Rows from block 3 of the text encoder, named by matrix and row number. Each number is 50 + 12 x the weight over its row's rms, rounded and kept within 0 to 99. All counts start at 0. After the name is the row's rms in percent of the matrix's.
# fc2: MLP down (text_encoder.blocks.3.mlp.fc2.weight, 128x384), inputs 128-255
fc2.35 097:50 63 52 77 51 47 41 52 49 74 54 58 44 46 53 40 66 33 45 57 35 54 83 49 41 39 46 49 64 40 39 46 37 59 19 42 61 66 60 52 67 41 47 63 36 58 43 28 48 46 55 47 54 29 36 67 51 63 39 30 58 48 64 46 47 29 50 43 61 62 35 34 70 58 44 46 67 50 48 48 46 48 62 49 48 66 45 57 37 59 63 49 40 76 50 56 57 77 58 22 47 58 50 70 64 77 55 46 55 57 52 20 57 33 30 47 56 55 40 38 40 50 50 53 22 58 45 39
fc2.36 101:69 37 66 50 44 53 53 43 73 54 56 50 45 44 64 52 46 50 69 48 49 73 68 61 44 80 64 43 36 70 12 30 52 65 47 38 77 44 53 53 49 52 55 41 76 65 48 47 61 48 52 43 62 46 78 37 41 54 47 33 65 40 58 55 57 59 46 59 66 38 40 56 75 55 49 46 49 39 63 49 49 22 67 40 48 47 37 44 57 59 53 46 37 65 49 35 39 58 51 58 54 61 48 43 51 48 73 50 51 34 47 36 66 55 68 62 55 46 63 30 45 51 45 40 62 62 53 62
fc2.37 093:79 46 39 30 26 56 51 49 41 70 54 44 54 32 46 54 55 55 43 61 60 46 61 66 45 47 52 51 54 43 53 52 44 56 51 48 68 51 40 52 55 59 54 38 48 57 32 47 44 58 61 51 37 44 55 45 66 42 39 53 69 65 31 47 64 35 65 33 34 48 51 51 76 60 44 59 43 38 58 42 40 41 41 36 39 63 50 48 26 43 38 64 61 38 43 74 57 57 28 48 58 55 36 54 53 50 39 47 34 39 45 45 68 70 45 75 60 57 50 41 62 47 33 44 42 48 65 53
fc2.38 102:31 34 67 48 24 40 51 34 48 58 56 52 52 59 36 50 51 38 63 55 43 63 48 52 36 62 42 49 44 38 49 25 71 49 53 46 62 34 29 52 39 24 56 46 39 49 60 08 55 45 50 40 45 35 36 31 57 58 39 51 42 38 98 56 62 47 37 50 47 71 56 67 46 28 52 34 50 60 25 67 43 24 71 54 59 47 54 45 66 65 43 72 33 46 60 63 31 46 42 43 39 65 36 33 61 35 58 37 54 50 54 70 59 40 54 51 49 48 63 44 67 70 35 43 62 59 41 42
fc2.39 104:68 44 57 50 47 53 29 51 37 50 33 49 77 49 59 66 42 45 66 44 51 54 52 46 66 69 34 51 33 45 46 63 33 56 61 47 49 40 33 56 56 58 48 47 09 46 38 22 54 46 48 42 51 46 50 67 51 66 46 56 63 39 50 63 45 16 44 50 45 44 66 25 54 71 57 33 44 36 76 57 63 39 26 37 72 50 30 48 66 33 37 53 50 50 32 39 54 48 47 52 49 27 64 49 53 61 58 52 34 35 39 45 53 41 36 52 48 52 75 37 63 52 40 65 33 54 56 50
fc2.40 101:39 44 70 68 26 72 45 52 51 54 70 57 43 59 51 56 46 60 53 83 47 78 52 58 54 56 57 61 46 61 56 25 52 45 31 62 60 62 48 66 44 50 57 61 52 57 59 46 46 67 44 48 63 51 62 36 42 73 80 58 61 57 52 40 55 52 37 59 61 50 49 59 54 53 41 48 60 48 53 44 42 32 68 40 66 41 51 78 48 56 64 51 38 59 61 63 54 69 70 60 61 36 56 48 45 73 55 46 64 60 51 57 51 63 64 52 50 76 50 52 38 56 46 37 50 43 41 58
fc2.41 115:52 55 60 58 61 35 48 46 66 63 41 48 46 58 44 55 59 37 48 42 27 57 45 38 51 49 65 36 43 57 52 37 33 60 42 40 30 49 35 21 46 61 18 39 49 66 55 34 42 54 37 50 40 59 23 50 47 40 58 50 39 51 70 54 67 31 44 43 44 62 54 30 40 60 56 55 43 50 71 51 34 41 42 51 30 73 53 61 61 56 55 36 38 69 46 50 36 46 41 38 44 41 63 48 34 67 52 61 49 38 63 39 49 49 36 58 49 59 65 56 41 43 74 34 23 30 43 48
fc2.42 100:52 46 46 00 59 41 75 45 55 22 48 73 51 49 37 49 53 63 53 34 47 43 45 50 53 44 54 37 60 65 45 34 72 53 56 39 49 57 39 75 36 42 44 56 61 47 39 80 61 56 52 42 36 48 54 51 37 70 53 49 61 47 41 42 36 63 65 43 46 48 70 46 65 33 45 72 39 42 46 54 45 49 37 56 48 48 53 41 53 48 65 45 45 59 36 59 48 55 49 44 44 42 41 63 42 53 64 49 39 45 38 62 22 67 47 46 31 49 45 46 28 39 58 51 54 42 71 63
fc2.43 101:52 62 26 58 36 52 56 63 41 45 51 55 33 59 62 46 23 61 34 49 46 43 75 58 43 57 49 58 58 54 35 80 36 37 67 59 67 26 42 68 58 40 52 52 54 37 56 62 36 50 33 49 53 58 51 56 42 49 31 64 49 60 64 56 54 38 42 46 48 43 56 65 31 70 37 59 46 43 29 41 42 45 58 46 58 63 47 58 43 62 61 64 71 62 75 51 52 33 50 63 45 49 54 62 42 23 56 56 49 54 45 49 30 48 36 70 57 42 53 53 58 69 54 27 50 55 38 61
fc2.44 103:48 58 35 39 49 09 51 52 47 54 54 64 51 49 43 44 31 60 28 43 42 49 68 43 32 36 42 59 56 28 58 55 49 62 33 49 38 65 49 44 41 55 44 60 46 53 69 63 55 51 74 62 25 62 39 52 57 34 43 60 46 64 50 44 93 53 46 52 43 59 43 50 45 45 50 58 42 61 47 47 63 62 49 64 71 56 63 50 23 48 70 54 54 63 63 74 68 44 73 53 43 58 76 67 46 56 47 38 47 35 47 48 52 53 40 52 63 39 47 57 52 42 51 45 65 47 48 45
fc2.45 099:42 39 14 40 47 41 58 41 37 46 71 40 35 42 49 50 71 44 39 45 72 46 51 41 48 27 41 69 54 47 43 51 67 48 48 83 62 48 49 52 60 37 58 41 65 47 60 65 43 56 76 61 56 49 37 75 56 50 46 54 62 52 38 52 54 64 50 46 39 55 63 52 32 69 29 62 75 61 60 58 41 42 59 71 17 50 40 51 16 61 32 60 36 57 72 57 42 55 56 61 55 58 61 64 54 26 44 57 40 34 60 64 34 62 54 59 48 51 53 73 72 45 53 46 68 50 28 41
fc2.46 104:42 50 78 55 51 47 34 51 50 74 58 51 24 64 60 43 51 45 49 57 52 36 63 59 39 69 66 63 40 61 27 48 38 59 28 41 57 48 48 49 48 41 47 42 46 53 56 30 38 43 62 42 45 59 57 26 50 44 59 26 43 40 54 54 70 37 53 43 55 50 79 23 40 55 40 58 43 36 57 57 51 60 45 48 42 67 53 55 30 44 56 49 48 62 51 56 54 82 74 72 41 77 39 69 80 68 56 62 66 49 39 49 36 53 52 60 51 35 50 36 74 49 73 58 47 88 43 61
fc2.47 096:40 43 79 51 56 47 57 51 30 31 64 45 42 48 49 66 55 53 46 50 33 57 47 53 43 45 49 44 36 50 49 36 39 45 42 53 61 34 43 47 52 39 31 52 45 63 42 62 41 35 55 52 57 48 57 75 58 44 51 62 55 45 56 35 58 63 46 52 57 49 37 52 30 52 55 47 35 54 36 47 54 32 50 54 77 48 47 49 67 51 43 65 59 46 43 27 24 34 35 31 52 56 69 49 42 66 49 49 52 49 68 71 59 57 77 30 65 43 52 72 50 55 43 31 61 60 50 47
fc2.48 097:87 60 49 73 55 34 47 39 71 53 39 48 49 53 58 59 61 38 53 62 46 42 47 49 63 65 49 67 51 49 44 54 60 57 62 62 66 56 43 43 64 73 59 68 32 46 43 48 39 50 32 56 53 52 76 47 63 65 49 51 54 63 59 35 45 46 50 33 72 73 75 58 66 67 47 56 65 55 35 24 44 65 64 62 57 60 64 50 41 48 70 64 44 53 59 36 74 38 57 50 46 60 46 48 39 55 66 56 65 70 61 57 51 58 46 74 18 66 45 70 40 40 24 67 55 56 53 52
fc2.49 098:51 49 36 41 68 59 45 65 55 54 55 36 45 54 46 49 31 50 78 48 56 54 37 22 51 48 32 52 49 44 75 77 37 50 22 71 46 36 31 63 33 56 23 49 41 45 45 64 57 58 40 58 39 47 55 32 53 44 37 48 55 59 52 52 36 52 56 46 62 55 50 48 44 33 28 62 16 61 54 37 32 57 67 42 45 44 58 55 13 52 58 55 50 62 58 54 23 38 32 44 35 43 26 41 62 51 49 49 48 32 45 45 36 69 23 42 44 61 62 64 61 50 61 57 42 39 67 56
fc2.50 102:37 56 54 24 32 31 56 43 41 63 56 58 36 61 63 50 59 60 44 41 37 47 44 67 32 38 35 43 48 40 60 55 49 52 54 67 66 77 47 53 34 63 55 54 48 57 34 56 55 63 49 83 82 35 44 41 31 55 46 44 49 49 55 47 60 34 80 33 50 54 47 50 66 54 58 54 62 56 44 60 54 44 56 64 46 50 69 58 32 35 44 51 39 49 45 60 30 55 34 43 53 40 38 31 44 50 40 58 59 47 50 46 48 59 55 40 42 47 56 61 42 59 65 38 55 72 56 56
fc2.51 094:58 48 58 60 48 45 30 63 47 46 45 55 58 53 65 63 70 43 48 56 55 51 42 62 60 59 59 67 50 36 45 51 70 52 35 32 47 68 41 37 33 45 47 76 68 28 45 42 23 49 30 50 68 50 61 40 61 46 46 63 43 43 32 54 58 56 28 57 36 58 67 34 63 83 56 42 25 48 62 40 65 52 40 25 53 59 66 49 53 58 46 60 40 36 59 45 48 53 45 53 73 71 47 78 62 54 60 48 37 40 72 67 51 47 54 52 63 44 56 54 60 51 58 48 37 63 71 45
fc2.52 109:52 43 49 56 31 69 29 31 64 78 49 48 56 59 47 56 51 59 66 68 46 47 53 57 55 28 34 50 48 42 52 43 41 44 54 58 74 60 57 57 65 59 61 69 30 50 54 39 52 50 57 46 72 42 64 62 55 42 48 45 41 43 93 36 42 54 42 54 51 70 52 37 67 59 42 43 65 59 41 55 35 55 58 52 45 41 46 64 46 71 46 39 43 56 51 46 65 48 56 41 51 48 52 39 49 56 58 45 40 47 47 62 64 74 51 62 56 36 77 53 52 62 45 70 26 41 61 57
fc2.53 101:32 51 59 72 56 49 52 55 32 64 43 38 43 30 62 45 57 47 60 39 53 47 44 58 55 35 56 54 58 42 42 69 44 38 32 53 50 33 36 59 65 34 40 45 25 62 50 44 45 48 59 62 81 58 61 64 69 55 54 45 55 47 47 62 82 44 39 43 49 40 55 35 53 62 56 47 73 48 45 67 77 33 57 45 46 53 38 36 76 59 39 48 38 51 65 53 39 52 43 46 35 86 40 73 70 47 48 53 54 48 38 56 77 51 49 61 40 48 34 42 50 52 50 50 44 71 48 69
fc2.54 097:51 51 71 62 41 50 57 39 45 53 51 64 46 43 58 43 55 51 31 66 53 46 51 63 52 44 53 60 58 45 48 32 34 26 57 56 54 59 70 57 57 69 40 61 63 42 62 72 53 30 48 70 41 46 55 52 61 46 53 48 56 51 45 46 35 51 52 46 59 73 62 50 38 69 55 46 71 54 65 58 63 46 50 66 55 57 48 38 39 76 59 70 61 48 55 31 47 54 50 55 41 60 63 61 42 56 49 48 58 44 56 33 51 48 55 22 48 47 52 56 19 45 44 44 56 61 58 54
fc2.55 111:64 55 29 69 59 55 42 44 67 39 43 40 45 54 67 57 67 51 45 58 50 64 33 57 54 40 54 28 46 50 73 46 68 54 67 50 44 40 59 47 54 94 53 31 46 44 50 38 55 56 48 68 16 32 53 40 50 45 41 40 46 68 47 27 20 73 32 58 52 50 44 49 59 42 45 53 51 56 44 49 52 45 68 50 61 56 71 52 32 63 55 46 55 56 47 68 53 48 60 62 45 47 31 56 58 64 44 50 54 48 62 55 47 45 41 50 45 70 56 62 49 44 33 61 49 45 33 40
fc2.56 106:52 54 60 67 69 39 57 52 48 58 38 30 39 44 50 40 39 50 28 21 29 48 48 44 39 44 68 32 37 44 56 59 50 51 22 49 20 49 48 45 31 34 48 38 48 58 41 55 34 45 53 55 68 50 47 48 65 42 34 27 36 47 44 44 62 12 74 37 46 67 53 46 25 61 66 25 32 57 61 62 52 28 47 48 46 41 50 37 55 52 69 55 45 47 31 59 62 51 35 22 47 58 69 50 46 39 36 43 48 69 50 33 35 55 62 57 38 80 67 49 73 43 41 44 10 62 49 55
fc2.57 090:81 53 45 57 48 49 55 33 45 52 60 67 63 36 54 49 40 50 45 57 70 57 53 58 44 56 48 69 52 63 33 75 44 50 59 56 52 49 32 61 49 41 59 62 57 60 37 34 47 65 44 46 68 66 77 72 73 33 58 48 44 56 53 56 59 58 57 50 49 69 42 43 58 43 60 36 57 46 58 62 37 51 41 50 62 60 43 30 70 40 54 51 52 60 59 50 80 64 39 69 63 60 71 35 47 52 65 53 53 47 46 63 69 65 32 61 47 34 47 53 35 67 43 60 67 47 46 42
fc2.58 103:47 34 67 68 27 34 23 48 52 56 65 46 44 36 74 48 59 49 55 49 50 72 67 42 30 60 53 74 40 66 52 36 65 60 51 77 21 52 49 36 45 54 48 53 60 55 64 52 46 65 54 51 27 75 42 48 49 54 44 54 61 51 52 54 54 39 38 45 51 65 54 36 53 53 58 39 62 45 52 55 60 17 55 61 34 58 75 57 63 49 66 60 43 68 43 32 32 59 53 55 41 42 60 51 49 67 50 60 61 47 65 55 54 37 35 27 44 57 52 54 56 41 52 40 27 52 30 51
fc2.59 115:64 64 56 54 48 47 56 43 50 57 45 60 71 52 49 46 70 41 41 71 40 57 49 50 40 47 64 69 64 53 25 36 40 58 53 53 60 49 59 42 63 46 58 47 64 49 57 46 74 53 32 51 54 53 46 54 53 67 51 49 50 52 65 77 61 69 44 47 44 24 39 63 62 70 43 56 49 46 53 51 44 62 56 54 59 74 42 52 50 47 41 36 48 57 57 43 41 40 37 62 58 67 73 60 41 46 52 60 47 40 62 42 69 45 75 66 59 70 33 42 53 32 62 59 56 64 35 43
fc2.60 098:68 48 17 22 59 50 46 54 40 37 58 39 49 47 47 53 49 50 49 53 39 57 48 61 44 43 45 39 49 45 54 51 44 52 56 56 50 60 52 26 50 67 53 52 63 52 48 61 46 65 58 60 47 52 43 53 52 31 49 41 62 62 45 46 52 28 55 23 40 57 88 38 37 63 46 49 47 60 74 41 50 65 55 74 47 60 67 61 51 48 54 34 53 46 42 54 59 62 45 59 42 43 41 55 33 44 39 55 83 57 33 37 43 31 50 57 64 43 46 68 51 55 45 69 25 42 49 52
fc2.61 105:46 50 12 39 31 34 64 53 60 48 68 53 40 50 45 58 66 65 49 50 60 41 39 44 42 75 35 47 49 47 47 54 83 47 77 43 60 51 57 53 63 48 41 35 47 53 56 53 45 47 53 42 53 43 68 60 59 70 39 57 51 84 53 53 55 60 40 46 45 52 68 44 42 50 45 44 12 58 47 42 62 51 56 53 41 41 46 45 41 42 35 35 32 45 54 44 53 32 40 55 48 41 35 45 24 58 37 32 56 41 45 47 38 31 69 56 60 44 73 29 57 59 57 45 57 43 47 39
fc2.62 100:48 47 53 55 59 74 33 38 52 51 60 51 58 48 82 61 43 38 36 27 43 43 67 74 47 59 47 52 57 50 73 49 52 58 53 42 59 45 52 52 52 50 47 48 55 65 60 56 59 48 30 51 37 55 60 41 76 50 27 56 68 61 56 62 34 74 51 51 32 55 33 34 43 46 35 60 53 69 63 41 48 38 61 53 53 54 71 54 51 53 76 49 49 45 49 53 44 38 43 59 70 33 51 44 48 57 59 52 49 66 55 54 56 59 64 62 50 35 66 73 55 34 60 67 73 51 47 61
fc2.63 093:48 46 72 38 53 53 47 52 36 33 31 38 46 36 49 35 52 34 47 61 34 53 37 59 53 70 61 66 49 34 47 21 64 50 38 64 78 61 51 59 60 43 55 56 58 43 30 53 43 48 45 39 43 50 42 60 52 49 38 53 55 53 45 41 35 39 55 49 57 59 50 50 55 65 53 60 67 23 45 49 36 69 56 65 60 55 50 56 52 44 46 52 54 27 42 50 61 61 59 43 56 34 64 52 51 62 66 70 56 60 41 34 52 67 40 34 61 52 45 46 38 50 44 62 36 51 60 55
fc2.64 101:54 56 49 47 71 51 32 40 32 49 43 60 50 63 50 58 54 52 59 30 49 49 64 46 53 23 65 49 45 53 45 59 40 46 49 43 53 71 55 34 39 45 53 53 47 46 60 21 43 39 58 60 44 57 31 30 55 49 52 50 21 56 52 56 45 59 32 50 50 53 57 73 52 31 57 42 48 50 40 55 36 43 42 58 50 68 44 51 47 45 57 36 66 74 54 53 37 52 43 66 47 61 59 66 78 33 58 41 52 41 53 49 15 39 60 37 47 40 51 59 35 64 49 54 68 59 59 61
fc2.65 093:67 36 40 51 34 99 54 53 73 59 47 25 37 18 45 70 40 37 54 53 50 66 56 46 48 46 53 45 42 43 42 45 47 62 66 55 59 33 74 34 33 48 42 36 50 55 61 36 51 25 51 49 47 54 44 40 40 76 37 56 55 37 51 52 63 68 37 48 50 25 40 33 60 28 60 31 45 56 56 54 46 51 61 33 48 37 61 54 50 48 63 58 41 44 39 49 56 56 57 52 51 40 53 54 47 61 49 49 43 68 44 56 35 44 39 58 44 54 54 66 69 41 62 23 63 29 37 62
fc2.66 099:37 40 60 54 62 48 50 55 22 54 63 43 42 25 46 55 45 65 61 45 42 32 53 41 41 80 49 43 56 62 35 44 70 30 51 56 59 53 24 42 53 41 48 13 46 52 47 52 54 52 48 60 54 54 57 55 48 28 49 38 54 50 46 52 48 58 67 57 53 65 55 58 39 60 72 58 25 45 42 62 47 64 38 25 48 36 41 48 48 54 72 45 38 45 42 58 27 49 56 27 56 48 76 51 26 43 56 29 54 35 61 40 65 50 54 61 72 63 55 26 47 53 54 38 69 58 29 39
fc2.67 099:62 57 40 50 53 57 47 61 49 46 52 49 47 76 56 57 63 43 44 54 46 66 52 50 56 73 35 64 35 53 54 43 40 38 71 42 60 57 57 40 65 73 57 49 53 48 47 89 46 18 74 53 69 35 59 56 48 44 41 48 52 12 50 26 25 35 60 47 55 44 44 45 63 41 29 65 51 40 52 28 48 47 52 56 51 36 53 38 46 57 48 50 51 44 44 54 41 58 25 54 36 37 36 48 58 38 56 54 47 48 54 62 36 52 43 57 39 56 65 67 41 63 57 48 31 29 58 57
fc2.68 093:55 42 39 26 50 34 50 44 57 34 64 44 30 64 53 51 46 36 61 46 33 44 43 53 55 56 29 44 41 44 53 55 49 43 66 37 49 63 39 48 42 51 66 42 50 48 49 65 54 59 51 59 52 50 56 75 46 55 51 48 99 34 55 28 50 68 48 66 48 44 46 66 63 48 45 51 50 59 52 55 48 65 49 44 57 32 40 42 74 37 65 47 27 50 37 38 52 31 42 35 45 53 56 58 42 51 32 48 56 31 66 38 52 27 27 29 62 50 55 56 47 39 53 68 54 48 23 45
fc2.69 097:42 64 77 40 65 52 57 54 49 58 38 54 36 27 44 38 44 60 43 64 54 58 41 44 39 41 61 50 47 50 55 51 47 41 54 43 33 68 62 53 59 44 31 59 47 36 50 65 41 64 32 46 31 55 41 53 42 28 60 43 54 44 46 64 64 32 65 44 55 63 48 59 46 61 54 27 42 25 46 82 46 53 31 35 35 77 44 36 58 53 51 73 77 54 33 42 33 45 47 56 55 51 52 58 41 59 33 47 57 45 54 36 52 65 64 42 53 41 36 40 51 51 64 46 51 63 56 63
fc2.70 103:40 50 46 57 46 24 51 34 46 64 39 63 20 43 57 31 41 35 54 52 51 58 54 37 32 61 39 67 59 61 69 39 25 81 28 58 49 58 44 52 46 66 46 44 48 35 61 61 68 62 39 51 57 49 45 56 43 65 37 57 69 59 60 44 49 47 53 35 47 52 65 13 49 51 63 32 77 44 45 65 51 39 68 66 50 64 45 53 53 44 47 55 57 63 32 59 51 42 29 49 52 47 63 40 45 42 47 58 54 51 45 49 57 29 10 24 38 50 53 60 46 70 67 49 24 53 36 18
fc2.71 093:60 35 67 54 50 66 54 46 78 53 60 43 34 46 53 63 53 55 43 53 49 47 65 51 38 64 61 63 42 51 50 50 51 43 76 51 47 52 36 39 45 69 53 52 48 49 58 54 17 44 62 35 48 43 39 46 52 50 52 55 43 56 36 37 59 51 57 73 61 49 48 64 54 46 36 74 53 35 54 46 44 45 47 33 45 53 44 65 60 44 25 45 63 51 47 83 78 69 45 36 61 75 47 34 48 50 65 36 46 48 43 49 52 48 58 65 41 58 46 22 49 34 61 29 63 38 67 54
fc2.72 102:63 45 52 20 36 35 63 47 59 60 53 68 76 73 36 48 50 67 39 42 65 14 39 47 46 47 32 56 35 52 48 28 46 33 58 67 43 48 43 50 55 46 40 40 52 29 58 42 49 54 56 63 38 45 49 34 36 49 39 76 54 55 37 58 51 53 70 50 36 44 44 42 46 66 38 46 48 48 12 53 51 45 55 54 38 39 56 16 41 46 35 50 46 45 42 42 41 57 54 47 55 66 35 45 47 40 60 43 41 60 51 32 67 41 25 40 64 37 39 59 47 48 46 44 39 40 36 55
fc2.73 098:47 32 33 21 42 67 50 63 45 43 26 57 52 39 57 54 49 46 51 46 45 72 42 39 48 65 56 22 49 47 48 39 44 47 44 46 38 28 41 35 42 44 33 62 40 64 36 63 50 69 49 44 31 51 61 55 61 47 61 54 42 41 56 59 69 54 38 55 36 49 33 53 63 61 65 47 50 46 49 45 60 47 54 52 55 55 42 51 67 00 61 44 37 55 54 50 58 42 46 38 45 49 68 42 56 61 41 31 37 47 58 37 43 32 55 75 43 47 40 47 59 44 48 61 50 50 36 43
fc2.74 095:55 54 41 56 40 30 55 22 35 63 69 08 42 71 70 65 49 48 55 26 31 54 59 40 14 55 21 49 47 45 52 81 66 67 49 32 67 45 26 36 71 53 42 46 46 40 54 58 42 48 50 58 62 34 56 37 45 66 37 50 61 69 52 56 49 59 64 41 52 28 45 51 64 79 55 40 35 53 68 53 57 51 54 45 30 30 49 59 43 45 42 70 42 56 57 25 34 62 42 32 40 33 54 53 48 48 63 73 44 40 45 40 41 65 60 43 45 24 73 35 54 43 35 37 44 30 60 51
fc2.75 094:33 60 59 43 44 65 60 75 52 55 46 54 56 61 54 48 36 55 58 62 67 71 53 37 65 46 56 53 50 43 46 24 54 44 43 62 48 44 63 56 33 61 37 46 50 52 38 33 59 44 50 49 17 54 35 45 54 45 59 55 32 39 47 60 63 46 62 61 36 49 35 45 32 45 45 65 45 64 43 35 61 42 56 65 55 50 67 52 42 57 64 41 37 58 54 54 46 48 46 74 50 46 36 59 55 74 48 58 79 43 52 64 48 59 40 62 71 55 44 57 45 60 59 53 58 40 42 74
fc2.76 104:38 60 63 42 49 51 67 51 33 57 68 59 36 47 30 57 52 58 49 65 41 64 42 38 61 44 62 27 63 54 36 37 78 36 68 40 46 47 42 60 40 39 48 46 49 65 47 45 48 44 52 31 65 46 75 44 40 46 45 53 70 43 64 49 37 56 21 77 43 59 54 91 51 30 62 43 60 27 44 72 62 35 64 65 60 57 41 50 68 40 45 50 59 50 54 44 32 43 55 46 39 52 50 48 50 74 50 44 47 37 61 62 59 48 77 53 62 46 63 40 50 51 55 41 79 45 44 63
fc2.77 099:44 18 50 52 47 43 65 61 55 58 31 53 18 43 47 58 30 67 65 55 20 42 33 50 46 60 62 65 51 48 60 73 45 53 48 66 54 55 40 42 56 53 55 61 45 54 46 57 48 61 48 61 54 55 57 49 47 51 48 63 71 46 53 36 53 50 47 54 50 41 39 50 64 47 51 62 56 65 49 56 51 17 79 75 44 58 59 49 35 49 58 39 44 37 34 57 24 55 51 41 59 45 33 65 49 35 53 41 54 59 42 39 45 56 60 30 47 62 50 76 50 52 56 49 41 33 51 48
fc2.78 096:48 35 53 62 48 24 40 42 44 40 42 28 54 51 66 48 52 50 41 53 69 49 56 55 44 57 24 55 60 40 40 56 48 42 41 51 35 44 31 31 39 57 39 47 66 47 53 37 56 57 41 41 39 60 51 67 55 53 42 54 55 81 39 56 53 65 43 54 57 60 47 58 45 53 52 46 75 45 55 56 61 48 45 47 39 54 76 25 34 57 48 49 47 46 57 52 28 48 57 40 41 61 53 70 24 49 50 44 37 69 64 50 71 50 85 54 58 42 47 48 51 43 48 40 86 45 64 54
fc2.79 091:54 59 53 42 52 49 44 67 42 52 53 42 28 67 66 40 48 54 64 41 71 48 39 51 45 43 40 35 61 50 43 47 49 47 32 64 39 35 61 64 53 44 59 27 57 46 63 60 49 53 28 53 21 32 60 34 37 31 50 53 65 40 37 38 36 58 53 53 41 35 61 65 43 38 31 50 37 41 26 55 51 41 46 53 30 11 55 74 53 37 70 49 47 49 50 41 54 58 40 55 57 54 46 33 42 55 68 43 61 63 41 43 70 37 55 61 50 50 81 50 41 57 56 48 57 27 45 48
fc2.80 102:48 56 62 72 71 67 64 55 51 55 63 58 39 60 57 38 60 35 65 66 42 53 48 48 65 46 49 43 59 59 34 44 63 40 55 49 45 50 43 49 62 30 43 40 63 59 62 45 51 55 42 46 62 56 49 52 61 67 51 45 68 51 47 52 53 45 37 51 64 55 32 68 56 58 88 37 48 37 48 63 55 52 52 35 41 66 57 55 71 41 32 59 29 40 53 48 33 44 70 45 54 49 63 54 48 57 56 62 79 32 39 36 57 36 41 45 51 64 57 39 55 50 52 38 59 46 45 74
fc2.81 114:48 42 56 59 57 33 52 59 40 63 69 78 54 52 46 63 43 41 35 54 47 30 40 48 30 68 37 76 54 78 42 44 69 51 26 37 38 43 48 47 62 52 57 36 49 36 40 73 46 59 70 44 44 28 41 41 56 69 47 54 44 58 54 63 40 46 35 35 41 27 50 48 32 42 44 53 54 63 63 47 36 32 63 55 48 61 42 41 51 41 53 41 40 54 58 34 26 40 42 53 45 55 67 57 60 50 49 32 49 57 52 59 67 45 57 57 45 29 57 47 39 43 70 30 58 61 58 53
fc2.82 085:57 41 45 70 74 34 59 33 59 31 63 62 51 21 53 60 43 37 45 46 47 46 53 47 32 44 50 64 66 61 55 96 39 41 31 54 55 39 59 54 50 48 62 46 68 41 51 56 40 48 38 29 57 54 43 40 08 22 55 47 66 39 52 47 50 40 71 60 43 44 46 51 39 32 20 50 58 68 43 42 46 33 52 74 33 42 50 47 40 55 51 48 57 45 40 52 45 50 56 63 60 47 54 48 39 36 41 50 56 38 71 36 40 63 50 59 56 31 56 42 40 57 57 54 69 43 58 47
fc2.83 099:45 47 53 29 54 37 32 25 50 43 58 54 71 38 72 62 45 38 57 50 46 74 50 44 52 59 40 69 53 53 25 48 41 36 67 54 61 38 34 55 47 59 46 47 36 41 58 55 74 59 71 53 57 43 50 64 55 68 56 69 50 45 69 36 61 56 53 43 35 57 67 60 41 28 54 45 65 46 58 45 59 47 45 34 40 44 37 39 50 51 31 60 50 60 45 61 57 49 40 37 49 52 51 43 59 40 49 64 42 45 52 49 43 34 40 37 68 42 62 39 48 95 53 51 25 60 49 39
fc2.84 101:63 62 47 38 48 46 52 58 41 50 47 38 78 40 51 72 40 77 50 56 71 55 31 47 60 65 53 50 54 47 49 32 43 49 52 48 34 49 54 47 29 65 37 56 68 46 37 50 47 35 41 26 48 66 49 52 56 47 45 54 70 49 66 60 56 61 57 55 44 24 43 45 42 46 56 57 48 41 41 49 54 50 57 63 60 34 42 48 54 47 49 53 50 49 61 65 48 63 58 42 21 54 63 42 53 41 37 71 52 63 53 42 41 43 46 44 19 46 43 39 44 53 81 29 60 44 58 37
fc2.85 096:58 60 31 53 58 48 38 46 70 64 36 29 52 62 56 50 49 59 52 64 53 46 54 69 41 45 64 70 56 80 49 35 43 48 57 34 66 56 57 35 35 49 70 68 45 63 69 35 39 33 50 53 57 62 64 34 58 72 62 51 40 51 56 35 55 48 40 52 55 47 56 47 45 61 64 38 40 55 32 66 55 44 53 56 31 54 50 61 44 61 75 57 73 58 49 50 81 47 55 57 51 47 53 56 62 51 66 51 36 46 40 57 42 52 28 32 50 65 53 73 24 57 57 45 44 71 44 30
fc2.86 104:35 33 45 29 50 49 36 59 34 61 63 58 79 27 52 52 51 37 43 70 52 48 52 30 43 49 46 73 62 28 49 34 25 24 38 52 65 52 68 52 53 65 62 58 52 40 47 32 36 40 42 63 67 43 53 60 44 49 55 58 62 38 50 51 42 44 68 42 54 50 70 41 45 63 56 29 82 29 50 88 53 50 44 56 46 66 53 42 40 42 51 52 64 52 25 46 54 50 38 58 63 58 50 60 50 49 56 52 47 56 50 40 65 31 51 47 42 49 36 50 52 51 47 59 54 53 65 48
fc2.87 105:58 80 53 53 40 52 58 59 45 61 31 60 53 51 72 27 49 60 34 54 59 44 67 45 47 52 36 52 54 50 36 81 56 70 33 64 47 51 39 63 55 54 54 52 43 42 40 49 58 58 55 32 17 46 30 56 61 31 58 57 49 58 55 39 56 58 75 58 56 51 42 39 49 43 58 52 69 46 27 31 29 62 75 51 42 40 24 49 56 56 53 46 39 57 51 43 46 62 67 36 42 52 52 47 39 43 41 59 38 43 50 74 68 56 58 65 40 47 35 30 43 30 69 35 61 51 63 60
fc2.88 105:63 64 44 50 45 45 50 64 87 42 59 52 48 54 45 52 52 39 45 63 29 55 26 51 36 38 58 66 49 62 62 56 39 60 64 43 50 66 58 55 37 50 49 65 48 57 44 29 45 54 51 46 36 63 46 55 68 27 42 41 59 56 46 53 60 48 42 50 45 54 70 26 59 49 50 40 60 40 25 62 51 58 55 64 44 48 48 46 42 45 45 46 75 42 47 71 48 61 45 51 49 77 38 67 54 56 46 50 56 67 23 42 22 38 35 38 58 33 50 46 58 36 54 65 46 68 41 39
fc2.89 092:60 33 46 55 36 52 23 36 47 54 67 43 57 47 39 49 43 35 54 50 45 56 53 51 49 65 41 73 46 47 49 39 61 61 38 57 60 19 67 57 35 33 57 46 44 46 47 34 71 65 36 64 45 51 37 59 48 40 55 43 44 65 41 52 62 65 52 61 56 71 44 49 63 57 41 62 56 47 47 45 47 37 61 55 58 48 64 42 61 44 58 39 40 82 60 59 32 55 50 41 56 55 46 46 60 33 41 58 54 70 54 55 48 49 57 41 51 45 54 63 47 52 34 33 28 73 56 36